Rows from block 3, named by matrix and row number. Rows with one number belong to one channel. Each number is 50 + 12 x the weight over its row's rms, rounded and kept within 0 to 99. All counts start at 0. After the name is the row's rms in percent of the matrix's.
# convs0: first 3x3 conv (model.enc.1.1.convs.0.weight, 96x96x3x3), inputs 80-95, a 3x3 kernel for each
# convs1: second 3x3 conv (model.enc.1.1.convs.1.weight, 96x96x3x3, transposed), outputs 80-95, a 3x3 kernel for each
convs0.7 085:63 58 60 59 56 62 75 71 68 21 15 22 24 20 37 36 44 51 45 47 48 36 47 55 45 44 41 55 56 57 44 36 42 40 41 49 64 58 51 60 47 42 55 51 46 51 43 50 57 64 57 68 68 55 65 66 50 62 61 61 64 64 63 54 42 36 49 50 42 49 56 48 75 47 44 76 55 47 67 74 75 59 75 82 45 64 77 41 62 67 52 59 60 45 51 48 44 47 49 55 47 47 52 40 47 59 53 64 56 52 43 48 50 38 42 54 40 61 58 72 59 49 65 63 55 73 49 37 32 43 41 31 43 45 35 44 59 65 43 44 51 44 40 39
convs1.7 098:20 32 39 38 52 52 36 49 49 47 61 75 34 43 61 42 34 53 56 68 92 46 56 74 46 56 74 25 36 52 24 31 49 24 34 54 56 51 67 49 42 56 55 49 57 40 40 55 48 54 47 43 46 35 41 42 33 47 47 45 39 53 57 47 57 64 40 47 58 43 49 57 32 44 55 39 49 56 27 29 33 26 50 47 17 37 39 24 40 42 40 48 43 44 53 43 43 51 36 41 58 57 34 57 50 29 40 34 50 52 55 47 49 49 51 50 47 31 31 35 37 39 42 43 41 42 52 53 48 54 55 49 50 53 50 42 46 62 38 36 53 37 32 46
convs0.8 107:52 54 58 27 33 52 45 56 57 77 62 47 46 61 33 33 28 34 50 55 37 08 32 41 57 53 36 57 56 44 40 54 41 39 43 35 64 72 65 79 49 53 73 68 55 72 53 50 53 37 59 55 56 47 48 72 53 62 68 57 51 66 67 30 44 37 27 48 53 34 47 39 23 40 46 53 42 61 65 65 65 42 68 58 54 36 59 46 30 55 51 64 62 61 24 53 57 53 54 57 58 51 43 61 52 52 62 61 51 42 61 55 39 67 51 51 46 40 35 35 51 64 37 40 53 54 37 55 40 30 38 36 27 27 30 31 31 20 34 50 30 50 43 26
convs1.8 114:40 44 34 37 51 51 47 56 60 50 50 43 36 62 60 29 29 41 46 54 61 58 50 36 75 66 67 63 67 65 47 27 43 55 40 41 45 41 49 33 27 49 29 28 41 54 52 43 51 51 34 37 42 62 39 53 43 42 66 50 52 65 34 60 72 57 73 55 54 53 41 36 49 66 48 47 79 71 65 68 45 61 51 41 54 33 56 59 36 48 52 40 52 37 30 26 49 34 34 14 20 37 38 18 29 39 14 47 52 42 57 56 38 51 50 16 55 51 52 58 46 39 53 51 52 58 54 59 58 51 57 51 40 45 51 55 40 39 61 46 49 54 37 44
convs0.9 118:55 60 55 64 69 58 61 63 61 48 56 58 58 66 62 57 63 48 48 41 42 32 25 45 36 34 55 30 50 39 60 72 62 46 56 44 44 37 29 40 51 35 50 51 35 61 52 55 56 53 60 64 50 41 49 61 52 53 63 59 50 53 50 46 49 57 60 61 63 53 51 56 66 60 48 56 47 45 54 50 49 49 49 44 59 57 58 54 53 53 48 46 54 36 40 46 41 39 39 42 54 53 52 60 62 45 50 52 39 32 30 35 36 30 43 27 25 42 54 48 71 79 64 56 61 50 48 51 53 52 52 52 49 52 54 51 41 43 42 33 46 41 33 42
convs1.9 097:41 33 47 40 29 41 52 38 40 33 52 57 43 34 32 46 29 24 69 58 59 59 42 36 65 54 62 57 51 56 39 36 47 41 36 46 65 55 68 54 56 54 51 46 53 39 31 51 30 40 35 39 29 23 35 46 64 38 52 48 41 41 50 56 53 46 59 58 56 54 56 44 28 35 28 28 37 31 26 31 22 30 48 20 22 55 36 40 65 53 48 46 45 56 49 50 60 58 59 50 45 42 52 29 47 48 47 61 59 45 42 58 47 44 60 47 48 39 38 41 39 37 39 35 34 34 46 44 46 47 44 48 50 50 50 58 48 55 58 49 52 59 40 43
convs0.10 104:39 73 65 48 72 63 57 40 57 39 55 33 45 35 34 53 37 42 45 81 59 63 44 52 52 33 57 55 46 47 55 37 43 61 55 43 62 33 59 54 59 18 56 55 33 26 80 54 63 53 60 66 52 54 37 70 52 62 53 59 67 50 37 23 83 45 63 36 51 65 26 37 43 54 57 62 26 39 68 54 41 39 62 41 73 57 58 55 35 58 59 42 56 49 61 49 53 58 40 42 41 40 41 25 41 52 45 52 52 57 48 70 64 40 47 44 54 60 36 40 36 51 48 30 55 46 42 72 59 56 39 60 56 20 41 40 61 39 60 34 48 54 37 66
convs1.10 112:28 31 44 27 46 31 57 48 61 49 48 57 62 44 48 53 57 36 39 52 50 37 35 32 43 56 35 53 61 51 53 49 35 54 40 53 51 43 33 35 38 28 36 30 60 64 53 56 36 60 34 57 47 58 44 56 45 40 42 45 64 52 41 68 34 82 54 36 69 59 70 54 43 47 41 58 44 56 47 56 28 59 45 37 56 44 49 46 19 40 45 59 40 36 44 08 53 14 66 57 57 48 62 49 66 44 47 55 67 49 42 55 40 52 37 38 59 41 65 38 46 60 34 50 24 69 43 28 52 45 39 48 42 59 30 39 39 53 49 31 61 39 64 37
convs0.11 103:37 55 63 30 60 66 35 59 59 57 60 55 49 55 43 57 47 55 20 44 42 32 44 48 27 34 41 49 31 52 39 12 46 59 63 64 51 43 50 45 29 51 44 52 53 48 63 52 41 27 58 46 50 71 45 49 52 55 24 66 48 47 49 60 65 59 45 69 70 49 79 82 45 53 46 53 55 51 41 43 44 60 50 64 54 35 78 56 62 56 55 34 43 59 12 49 63 62 50 42 41 48 41 31 55 49 61 57 37 53 49 43 55 56 50 54 37 45 18 51 56 41 61 74 76 62 40 42 24 35 38 35 26 44 40 63 63 40 51 52 33 38 42 43
convs1.11 113:43 41 62 50 44 71 74 71 76 53 61 50 51 35 57 51 52 44 39 41 36 47 58 49 49 49 55 43 41 50 47 66 58 48 57 44 68 57 51 52 43 36 48 45 48 38 33 54 36 43 59 42 49 74 51 42 41 36 43 28 67 51 52 52 41 73 61 43 61 71 64 72 41 47 30 44 84 50 34 49 41 69 60 78 45 55 54 55 62 78 43 39 44 45 67 51 48 69 55 45 56 50 44 54 54 53 42 54 56 63 61 54 36 50 56 56 53 56 40 41 33 42 34 34 36 33 31 40 54 39 53 53 47 46 43 40 41 35 38 56 36 46 48 42
convs0.12 100:64 42 51 62 45 58 73 56 54 63 61 50 63 56 48 67 46 37 52 34 35 46 35 43 61 45 51 58 35 32 72 41 34 82 61 54 38 34 45 43 60 57 60 73 44 31 26 30 37 30 25 75 50 63 60 43 55 62 60 43 54 69 57 42 39 49 49 42 55 59 52 63 66 41 37 71 44 34 68 51 44 57 25 45 51 25 36 49 35 49 62 47 50 68 48 29 57 46 50 54 38 31 61 33 47 71 54 64 41 28 49 38 37 54 59 57 46 48 41 46 65 57 54 71 68 60 29 48 54 37 59 65 48 60 72 53 41 43 26 24 44 39 39 60
convs1.12 115:38 37 23 53 56 45 60 55 47 44 52 54 34 50 73 53 57 66 39 30 34 59 44 35 67 45 37 58 64 50 54 44 33 48 37 48 50 46 47 35 54 68 25 57 64 28 47 31 54 55 56 58 61 49 74 43 53 54 34 50 54 47 59 50 44 43 44 45 57 50 56 57 49 59 52 68 65 36 67 44 29 39 39 80 35 40 73 48 48 56 30 46 49 26 25 32 36 34 46 60 52 43 53 46 29 55 38 39 41 36 53 35 58 75 26 61 69 61 55 53 65 56 51 56 54 52 43 47 50 41 47 55 41 50 57 41 34 45 55 52 46 62 46 53
convs0.13 109:51 53 53 55 59 61 33 47 49 46 56 42 51 53 57 33 44 36 57 47 55 36 24 43 32 28 41 48 33 39 28 26 21 33 25 35 42 48 33 44 57 44 42 52 48 74 29 57 20 11 28 40 31 56 48 54 70 46 33 40 63 45 54 57 51 52 50 62 51 50 53 59 73 68 66 49 37 49 41 39 59 32 58 52 41 47 31 61 56 55 34 24 37 28 48 22 46 21 45 62 51 56 47 36 37 52 31 47 54 47 44 52 50 54 48 49 51 51 35 40 42 40 37 55 53 56 58 45 55 39 53 40 54 38 52 42 51 48 38 30 53 36 42 47
convs1.13 100:44 24 33 38 50 34 41 51 44 58 48 48 56 33 42 50 57 56 55 64 56 59 36 28 45 51 59 48 34 58 29 00 42 64 52 56 49 43 55 54 58 52 56 47 52 63 52 43 52 42 41 54 62 71 51 51 47 36 23 36 66 52 57 53 41 51 47 47 46 36 42 53 56 40 52 52 20 44 59 45 56 57 49 58 61 63 46 69 42 53 76 63 85 46 23 57 72 44 73 72 75 95 67 11 72 83 55 81 42 41 49 45 70 62 45 42 51 57 57 50 53 59 55 51 54 55 54 45 52 50 49 49 56 51 54 54 64 60 71 30 61 59 47 66
convs0.14 104:34 36 46 47 67 66 50 70 51 27 38 33 60 69 73 36 63 62 66 56 76 44 41 51 32 31 25 34 45 42 35 73 86 38 91 93 33 30 38 37 56 55 40 64 64 66 39 48 35 42 42 39 44 33 16 28 70 17 49 67 36 45 62 48 44 57 52 45 57 56 52 56 38 37 47 34 47 66 41 59 73 28 19 26 48 53 32 49 63 60 51 32 33 44 53 50 37 54 53 38 37 38 45 62 63 44 71 69 50 48 44 53 66 48 59 69 48 42 46 35 44 63 61 55 75 77 62 66 73 64 47 49 70 46 40 40 33 47 43 47 55 55 63 55
convs1.14 116:77 76 61 58 54 48 22 32 27 51 47 33 58 70 47 53 57 53 53 51 69 31 55 59 38 44 36 42 42 50 43 42 53 59 60 66 27 34 40 37 43 51 59 63 70 90 57 53 72 42 49 48 38 25 31 49 60 36 49 76 30 53 81 46 41 33 40 41 41 53 65 63 32 46 56 38 51 53 54 64 60 58 64 34 78 73 43 46 64 63 39 44 51 50 47 51 59 53 59 46 41 52 45 45 49 47 53 43 49 40 38 58 46 38 73 61 45 64 61 55 61 52 47 53 45 31 52 44 40 47 46 44 45 45 44 34 53 58 36 53 58 42 57 56
convs0.15 099:44 37 49 28 42 49 25 39 37 50 58 69 55 51 64 41 40 45 63 48 40 41 29 37 27 38 37 53 46 52 37 33 62 50 54 57 46 53 59 57 66 71 61 63 72 70 44 28 20 05 44 28 28 44 69 66 66 34 34 66 61 65 51 33 44 58 27 23 54 41 40 44 60 40 63 36 29 62 50 54 72 53 38 66 48 35 76 54 42 70 49 43 64 23 27 75 48 61 66 54 55 68 47 42 77 55 61 66 49 45 67 53 56 88 53 57 77 42 54 48 57 69 61 51 65 65 53 55 49 31 22 63 40 42 52 48 30 44 30 30 68 41 54 62
convs1.15 099:78 76 82 73 51 50 55 56 45 52 54 48 44 57 69 44 38 44 49 61 37 55 71 47 55 60 31 60 48 44 55 62 46 53 49 46 51 35 46 41 33 42 66 48 43 60 65 40 60 51 65 36 62 56 53 69 56 42 53 47 37 39 69 58 53 52 61 22 40 69 70 87 28 60 71 48 94 80 45 56 29 53 36 22 67 50 32 34 47 59 50 35 45 55 44 42 37 46 45 47 48 59 56 47 49 69 66 68 52 31 26 59 24 31 77 41 39 44 53 55 29 53 54 22 48 46 48 44 49 49 30 39 62 49 51 64 54 34 49 57 44 54 56 45
convs0.16 097:72 63 71 62 74 64 55 72 58 49 26 34 55 39 25 55 60 48 55 51 51 73 73 62 58 57 53 52 56 55 56 57 58 44 66 45 52 51 59 43 47 56 37 43 47 42 46 59 25 44 60 36 48 37 50 48 35 47 46 56 44 33 42 51 45 46 37 35 43 55 47 54 45 51 78 30 36 54 30 22 44 37 43 30 50 47 38 46 44 54 46 66 46 25 50 61 36 30 56 52 31 30 64 39 28 52 64 44 54 60 56 48 36 55 53 38 43 56 68 69 63 67 62 38 67 50 60 57 49 56 45 47 51 55 52 42 53 49 45 53 35 60 65 40
convs1.16 126:45 32 34 63 49 40 70 52 29 49 64 40 43 78 70 46 60 71 38 45 43 32 62 55 18 39 32 36 36 49 49 26 37 49 43 46 40 60 57 40 39 45 46 45 47 37 46 66 33 34 60 43 38 35 46 27 49 52 39 49 68 54 57 48 45 54 55 37 33 39 69 54 48 53 62 56 70 47 50 66 48 51 37 39 74 61 16 58 60 34 62 59 66 70 35 53 65 58 44 47 38 50 53 39 45 57 52 53 55 57 51 61 54 50 56 49 44 43 50 54 47 44 59 49 51 47 46 49 56 52 46 45 55 51 45 65 54 30 49 83 57 18 49 74
convs0.17 101:40 45 39 36 48 40 46 57 58 46 54 56 35 48 46 47 55 61 56 58 69 26 47 58 39 43 46 63 51 50 43 36 44 46 50 68 47 55 56 62 45 44 67 35 39 54 40 50 50 35 31 38 30 42 34 45 73 44 40 66 36 58 80 66 46 46 45 36 38 42 43 45 32 25 35 32 27 32 49 36 32 49 57 17 43 51 23 67 81 57 60 50 52 50 38 49 64 59 68 60 46 43 46 40 47 44 56 65 54 56 52 56 51 36 67 64 34 65 40 40 52 24 26 40 29 25 61 52 51 43 50 49 42 65 63 52 48 54 44 41 47 51 39 48
convs1.17 118:44 57 48 57 68 56 36 44 49 65 65 74 53 46 42 60 46 36 58 79 78 38 59 56 25 34 37 32 40 71 44 55 58 73 69 53 60 63 37 57 57 43 51 45 30 40 55 56 41 49 49 37 38 41 45 57 59 31 49 61 37 39 50 53 60 46 64 68 59 43 45 35 42 30 52 38 39 54 62 61 75 60 53 49 57 58 43 65 69 46 35 39 77 46 61 69 73 67 34 44 39 42 48 47 40 58 46 48 68 75 37 71 69 39 66 50 29 41 38 37 44 46 42 55 55 53 49 51 53 56 58 54 53 50 39 53 46 50 50 46 42 70 61 50
convs0.18 100:45 63 68 48 41 58 41 66 40 38 51 48 46 39 44 55 52 44 59 80 46 71 23 57 48 73 49 39 46 37 41 38 44 41 41 46 48 16 47 50 14 66 34 45 51 47 49 51 55 36 62 44 68 34 53 44 36 53 42 51 47 36 53 39 28 42 45 50 61 37 50 39 40 31 38 43 31 56 46 40 57 45 26 67 44 32 42 46 60 26 45 41 55 57 31 57 45 49 49 50 51 54 40 47 50 45 51 55 55 67 70 52 35 59 60 61 34 47 56 59 37 72 60 54 57 73 52 51 53 52 49 59 59 50 52 45 42 57 57 47 31 62 71 30
convs1.18 130:60 39 39 57 21 44 30 46 58 61 47 46 45 39 64 36 68 55 32 58 12 28 22 35 30 31 49 65 62 47 64 49 59 54 58 48 46 37 66 46 41 59 51 49 50 48 62 31 63 25 57 41 68 46 42 39 57 42 36 50 35 53 49 61 55 57 57 38 61 56 55 59 59 48 49 54 57 50 49 54 56 64 65 62 47 79 83 45 44 62 58 46 41 45 20 46 39 50 44 47 54 56 50 60 38 71 58 55 50 59 73 61 64 55 77 66 41 61 49 64 50 33 51 53 50 66 57 52 55 57 47 64 55 52 50 50 69 66 51 71 50 54 49 36
convs0.19 096:51 57 58 52 57 58 52 56 56 50 53 55 51 55 57 47 54 56 47 48 52 45 45 49 44 44 50 35 38 46 37 36 41 45 41 43 52 57 51 57 59 51 57 60 51 44 44 47 49 48 48 49 48 49 28 21 22 30 25 25 37 31 33 61 61 61 62 62 63 59 62 64 46 43 46 50 45 46 55 52 52 75 79 68 71 74 67 68 67 56 36 32 38 34 30 34 38 33 37 23 24 30 21 20 25 25 20 23 70 71 61 74 72 62 69 69 57 27 29 31 31 30 30 40 37 35 65 64 64 69 69 70 65 68 69 54 50 40 55 53 44 51 53 47
convs1.19 016:53 59 61 49 60 62 51 55 53 64 43 48 60 40 44 43 25 31 54 61 64 54 58 56 54 50 50 69 64 67 64 54 67 55 46 55 63 55 52 65 56 52 52 51 48 58 43 64 65 48 56 60 46 59 41 36 45 58 58 58 58 53 61 63 53 48 60 49 50 60 57 53 37 46 56 45 38 52 55 48 63 37 49 51 31 41 48 48 52 58 53 62 53 57 59 53 60 58 47 63 73 73 58 62 53 38 40 35 61 71 75 49 58 62 56 76 74 58 66 62 50 55 54 51 57 47 56 55 58 46 50 47 53 45 55 39 42 55 49 49 61 58 51 54
convs0.20 098:24 37 32 45 49 48 30 55 41 43 61 59 40 63 72 29 49 52 72 58 41 51 26 53 55 59 40 37 46 38 55 79 50 33 61 39 30 47 58 26 67 44 17 42 44 43 51 56 40 62 48 31 59 57 46 52 47 30 35 51 56 43 26 43 42 52 42 37 47 36 37 46 42 53 37 42 41 28 34 37 33 40 36 58 56 37 53 43 40 44 38 53 67 30 40 51 60 44 46 42 44 23 57 69 48 41 61 50 52 25 45 51 48 48 43 44 56 50 50 58 66 90 51 21 56 44 55 50 55 54 57 51 58 58 60 33 44 43 49 21 58 46 51 73
convs1.20 123:45 55 70 44 55 55 70 57 66 51 63 71 44 66 67 21 51 57 29 44 43 45 44 35 49 49 26 53 46 42 49 32 33 49 39 46 71 62 69 58 55 62 51 47 47 47 62 72 44 51 58 49 43 45 57 55 67 35 42 52 59 62 63 57 58 45 34 58 67 34 36 76 64 83 92 59 43 68 73 56 22 62 66 58 61 58 63 56 52 62 62 67 50 48 94 61 56 44 72 48 43 37 64 48 63 62 68 62 44 47 42 60 59 48 60 63 54 42 53 58 47 55 60 41 37 51 45 51 50 45 48 48 52 45 46 41 43 75 75 46 56 45 73 43
convs0.21 096:46 64 63 55 65 54 62 57 44 30 50 59 54 48 51 62 50 42 53 75 47 57 51 53 39 44 26 49 46 42 63 61 44 42 45 38 48 58 63 55 44 77 59 63 58 48 72 56 69 77 80 52 53 47 47 69 44 68 66 48 52 40 38 43 82 60 63 87 69 64 58 27 50 70 67 54 48 56 52 62 44 43 60 48 47 55 74 45 71 60 47 43 38 39 58 61 45 54 52 42 45 44 47 45 37 52 40 45 33 46 36 42 48 72 60 60 42 80 43 54 75 56 58 57 52 65 58 85 70 57 91 60 44 52 42 30 58 39 33 49 47 44 51 48
convs1.21 114:45 54 71 45 56 56 68 52 54 59 61 62 43 37 49 75 44 36 52 47 34 44 39 42 40 50 57 59 52 37 43 58 50 40 56 54 49 50 58 44 22 45 53 35 44 32 58 64 63 26 53 47 42 35 31 38 52 24 29 46 49 40 44 35 46 54 46 65 43 48 71 38 69 49 39 66 58 53 26 47 50 63 74 50 59 42 50 42 28 47 50 47 46 07 43 56 52 26 61 63 44 23 53 73 53 63 66 66 40 51 55 49 42 36 35 44 51 46 41 44 43 36 38 38 29 44 33 46 38 43 67 52 42 66 47 39 32 44 52 55 45 63 57 57
convs0.22 095:27 22 18 32 28 25 38 33 32 56 62 64 34 41 44 38 42 42 56 53 57 45 44 49 54 49 51 38 32 35 41 33 32 36 34 35 30 30 23 50 50 46 54 55 54 44 34 36 62 63 61 57 56 54 26 32 42 37 43 51 43 38 40 53 51 49 61 62 58 64 66 66 50 41 39 60 56 54 61 60 58 32 42 38 50 52 38 50 55 40 39 41 48 46 49 51 49 50 51 46 48 51 30 30 39 27 27 35 42 42 37 58 63 59 60 67 64 29 24 23 32 27 25 32 29 26 46 47 49 51 52 51 51 53 53 53 58 58 62 67 66 64 70 71
convs1.22 070:74 59 58 73 54 64 59 33 44 47 46 56 51 45 60 58 53 69 47 42 40 55 51 50 36 41 59 46 45 47 51 51 60 69 68 66 48 62 66 47 59 71 26 40 55 35 38 38 29 39 42 33 36 41 67 66 63 49 37 39 37 30 38 41 45 43 39 45 48 28 32 29 56 60 58 48 59 67 38 51 61 76 71 66 61 60 51 47 60 46 52 66 63 50 52 53 38 35 32 60 77 73 57 74 72 46 52 52 62 64 59 51 68 73 33 43 46 52 47 40 59 59 56 53 52 48 45 50 56 53 60 66 57 64 69 58 65 56 59 69 55 46 57 48
convs0.23 097:55 50 49 52 50 53 48 57 57 42 55 61 52 63 62 51 44 46 36 29 41 54 28 25 48 48 46 43 44 51 29 20 44 30 43 62 36 54 54 47 59 62 43 55 60 39 43 55 89 44 31 87 89 59 63 64 74 40 00 26 22 00 43 53 43 48 42 40 49 38 52 69 52 49 48 57 48 45 60 55 58 51 65 62 37 58 73 28 60 71 49 57 51 53 19 47 47 55 66 30 49 53 30 42 55 40 55 56 38 50 51 55 79 75 47 65 51 21 31 38 29 40 50 53 54 52 66 48 40 64 47 45 51 49 53 51 53 48 55 68 55 46 67 56
convs1.23 116:64 68 56 42 43 39 55 47 41 65 55 49 50 46 48 39 53 51 47 47 34 79 75 36 82 85 45 59 55 46 67 70 59 50 45 47 57 50 50 51 49 53 56 65 64 71 42 42 67 59 38 78 60 57 32 75 48 42 80 37 26 32 21 47 39 51 42 42 48 70 70 55 46 41 30 59 70 46 39 51 52 83 58 62 66 36 55 69 54 56 66 41 31 51 50 46 50 45 58 52 52 48 48 49 47 54 45 50 52 37 64 34 21 49 64 59 65 62 58 52 50 44 47 47 36 48 40 51 55 49 53 45 59 54 44 31 38 52 30 45 51 45 51 51
convs0.24 098:55 56 53 63 59 54 59 57 48 45 51 45 57 70 57 37 53 44 55 50 44 56 45 40 58 44 36 52 67 54 65 78 70 61 70 64 41 61 57 39 60 64 37 59 64 31 54 48 44 55 47 46 53 36 48 55 41 47 48 43 42 43 37 47 43 54 45 36 41 56 51 61 56 67 61 42 53 58 27 33 44 41 35 23 60 53 42 54 51 38 24 29 35 27 38 45 31 35 39 41 41 38 48 48 45 46 44 40 64 54 55 68 52 54 59 52 50 63 68 62 67 77 66 65 69 61 53 52 56 53 52 52 59 56 61 44 46 44 38 42 45 49 49 46
convs1.24 113:48 45 37 48 43 42 47 54 60 53 48 44 50 14 15 49 21 28 74 52 46 58 43 33 61 55 66 26 07 36 05 00 10 40 24 41 62 67 65 60 69 60 46 54 49 74 62 49 52 58 57 42 51 66 46 50 65 51 44 46 68 49 43 42 42 33 38 39 30 27 38 32 47 38 45 25 19 25 35 24 46 54 58 47 61 70 52 55 60 45 75 71 70 65 56 55 53 54 56 68 50 59 53 38 50 59 51 65 59 53 41 61 64 56 51 54 51 66 63 58 62 59 56 51 52 51 41 43 41 43 44 43 42 46 45 49 39 60 45 40 53 63 49 58
convs0.25 102:55 38 36 58 37 40 53 42 50 36 35 32 40 42 51 51 58 50 36 19 23 53 43 45 55 53 46 62 54 53 52 44 55 51 58 71 77 82 69 64 66 55 43 42 41 49 47 45 45 45 31 51 24 45 63 46 40 64 42 53 37 47 74 67 43 52 68 41 41 61 48 41 63 68 73 54 59 62 41 51 62 63 79 38 63 56 43 57 54 49 56 60 48 56 51 49 43 46 45 54 44 48 46 41 60 47 57 62 53 65 53 34 46 44 43 35 43 55 45 57 44 39 58 46 52 58 38 42 67 46 39 58 52 46 54 58 65 63 41 37 51 43 38 49
convs1.25 126:15 07 11 32 38 52 58 67 74 31 29 43 53 55 62 73 84 48 24 37 70 43 57 65 54 60 60 46 42 39 50 49 44 48 56 54 62 69 56 49 48 39 46 43 42 29 37 32 51 46 38 57 50 65 64 45 34 61 44 40 72 49 43 75 56 55 61 31 35 48 34 38 21 20 29 28 38 43 46 58 74 56 60 59 41 43 48 35 32 32 56 56 62 59 41 49 53 40 47 37 73 76 53 75 69 53 49 57 55 64 64 51 52 55 41 38 45 39 44 44 45 42 48 49 43 48 47 49 47 45 49 49 43 53 57 71 71 61 44 58 42 34 36 28
convs0.26 103:66 61 68 64 53 63 63 46 54 43 52 44 57 62 47 54 53 47 50 45 46 51 39 50 54 37 45 57 64 61 60 60 57 60 58 57 40 40 50 44 39 53 51 51 59 40 44 55 30 18 47 54 21 31 51 43 48 37 17 38 26 25 22 51 46 48 49 38 41 56 41 38 21 25 28 28 27 27 34 37 34 47 46 38 44 37 35 43 41 32 48 55 48 47 44 58 47 51 52 47 55 50 55 64 54 55 61 56 42 48 37 35 36 33 49 47 46 51 46 55 52 52 48 51 48 51 63 63 57 59 51 52 64 57 48 43 41 44 45 45 57 58 61 69
convs1.26 100:53 45 44 63 50 54 65 56 60 61 46 37 72 55 37 64 51 30 47 49 45 42 46 42 52 49 39 58 52 37 63 64 44 44 38 17 61 49 53 39 38 41 38 38 41 45 51 31 47 56 53 49 42 43 49 44 40 53 51 43 40 45 52 71 62 50 77 61 48 86 63 48 44 41 38 51 53 43 44 45 35 59 54 55 67 58 48 69 63 44 38 40 44 46 47 53 37 29 26 42 41 50 45 30 52 42 43 54 47 45 54 50 37 53 55 41 59 44 47 56 46 50 59 50 56 59 48 47 43 51 49 47 55 53 50 65 62 38 48 48 24 38 40 14
convs0.27 094:53 52 48 53 53 51 58 58 59 40 43 42 41 44 43 44 43 44 48 47 46 45 45 45 44 44 46 69 67 74 68 63 69 76 70 76 65 60 62 64 59 59 65 60 60 52 50 48 45 45 48 43 45 52 52 48 59 53 43 49 62 51 49 34 35 31 37 38 35 35 36 33 58 59 59 57 57 56 56 54 54 61 58 59 59 54 55 62 58 56 66 65 66 67 64 65 66 66 64 78 75 80 77 73 77 80 77 82 42 33 29 38 32 30 34 32 32 66 63 68 60 57 63 64 61 65 26 27 24 27 29 26 24 26 22 62 61 58 60 59 58 54 54 54
convs1.27 044:68 75 71 68 73 67 70 75 70 62 51 40 50 39 34 57 47 51 45 44 36 46 49 42 44 47 47 48 59 54 46 54 54 38 50 51 59 49 49 54 46 54 59 65 71 19 23 31 24 31 32 31 37 43 44 48 46 48 49 41 58 59 49 53 67 57 59 76 59 53 63 53 52 51 57 64 58 59 66 61 62 49 39 35 63 54 46 58 55 41 72 67 50 77 74 58 71 73 50 53 52 48 45 48 43 41 38 33 52 42 46 52 51 53 48 48 54 28 31 33 28 29 34 28 30 33 53 52 54 49 48 50 53 51 53 36 30 42 45 43 45 58 50 52
convs0.28 103:42 53 64 28 53 59 23 41 36 64 57 41 55 48 39 61 45 28 28 49 74 40 63 82 20 51 66 57 65 74 55 53 64 71 67 57 51 56 50 76 67 58 56 48 44 48 32 61 39 55 69 43 63 44 43 42 20 65 61 33 47 17 31 54 49 42 45 39 40 33 45 47 50 42 36 57 51 29 45 54 41 46 65 58 44 56 46 41 47 38 35 51 55 57 70 54 53 48 48 53 63 62 45 44 51 58 61 46 48 56 67 47 57 56 39 72 43 50 57 71 46 47 67 53 41 33 44 41 45 47 48 47 50 53 50 53 65 72 36 49 42 41 57 40
convs1.28 119:39 42 69 55 60 70 57 78 79 76 63 43 56 39 40 43 45 36 44 52 60 46 53 76 53 65 75 44 47 36 43 44 40 42 37 43 72 68 53 51 44 44 48 51 43 55 69 59 56 44 77 53 58 69 52 15 27 75 80 58 55 32 16 66 67 49 52 47 55 33 48 56 45 61 72 45 56 67 52 69 66 45 71 26 30 56 33 32 53 61 44 55 51 58 44 58 54 49 68 57 58 46 58 51 49 47 33 71 60 77 54 54 40 55 38 50 58 65 56 70 52 36 50 54 48 67 51 54 52 50 41 41 57 54 46 63 84 66 54 68 62 40 37 43
convs0.29 104:53 66 61 51 59 59 61 64 59 44 43 35 48 55 47 37 56 55 37 44 50 29 53 56 36 46 57 66 68 74 66 60 61 67 71 67 54 60 56 46 37 39 46 34 29 34 51 56 25 47 60 47 53 68 43 26 16 71 49 33 99 85 59 47 37 34 46 39 39 47 45 49 54 43 49 55 44 41 55 53 53 59 64 51 62 57 54 52 35 30 63 65 60 56 49 58 65 53 63 76 70 76 67 65 75 51 62 76 41 63 60 25 41 41 25 21 19 58 54 71 53 44 50 42 40 43 41 34 28 40 35 31 42 42 41 59 61 73 41 34 49 22 14 37
convs1.29 111:31 34 45 51 51 53 51 56 70 32 30 36 53 54 49 61 61 58 49 59 84 29 48 66 26 38 62 31 46 58 21 29 40 28 35 42 56 48 59 44 37 49 49 38 51 43 57 86 35 58 59 50 49 60 39 38 40 60 51 48 70 75 67 54 71 90 32 42 65 40 43 59 38 58 74 52 60 59 50 53 38 53 50 64 41 36 38 47 43 39 49 56 43 38 43 37 46 48 40 58 78 68 35 44 38 40 37 41 77 86 87 45 60 62 45 43 45 54 44 31 58 49 47 59 51 50 52 56 57 50 50 46 49 46 45 48 62 81 37 51 56 27 30 38
convs0.30 085:83 82 77 81 81 74 80 81 73 59 59 58 63 61 60 59 59 55 43 43 43 47 47 47 50 53 52 63 64 66 65 65 68 64 65 67 57 60 59 57 59 59 56 59 59 49 53 49 56 63 58 51 58 52 53 58 57 57 62 63 49 55 58 60 61 59 61 64 61 60 62 59 43 46 47 41 42 45 42 42 46 54 62 50 57 66 57 54 63 56 52 57 52 60 65 59 50 56 51 42 44 43 45 49 48 44 46 46 42 46 44 44 47 43 39 45 42 48 45 49 45 43 46 48 44 49 84 91 86 90 97 93 83 91 90 41 40 34 41 42 35 40 42 37
convs1.30 020:31 32 31 36 34 31 47 49 39 48 59 66 49 50 67 43 44 59 43 46 53 53 51 57 54 47 54 51 47 34 69 61 45 49 52 35 72 80 59 53 69 54 43 55 43 61 61 62 62 62 57 74 62 50 54 42 36 58 52 50 50 49 59 38 50 42 38 41 38 38 42 33 76 76 43 85 86 59 80 85 66 60 63 51 40 53 41 46 50 44 68 52 41 61 40 36 71 55 50 66 58 58 54 39 49 55 54 60 54 50 41 36 29 30 44 43 48 60 63 51 54 58 55 54 56 52 55 62 67 56 60 59 52 57 56 47 37 30 48 36 39 46 40 42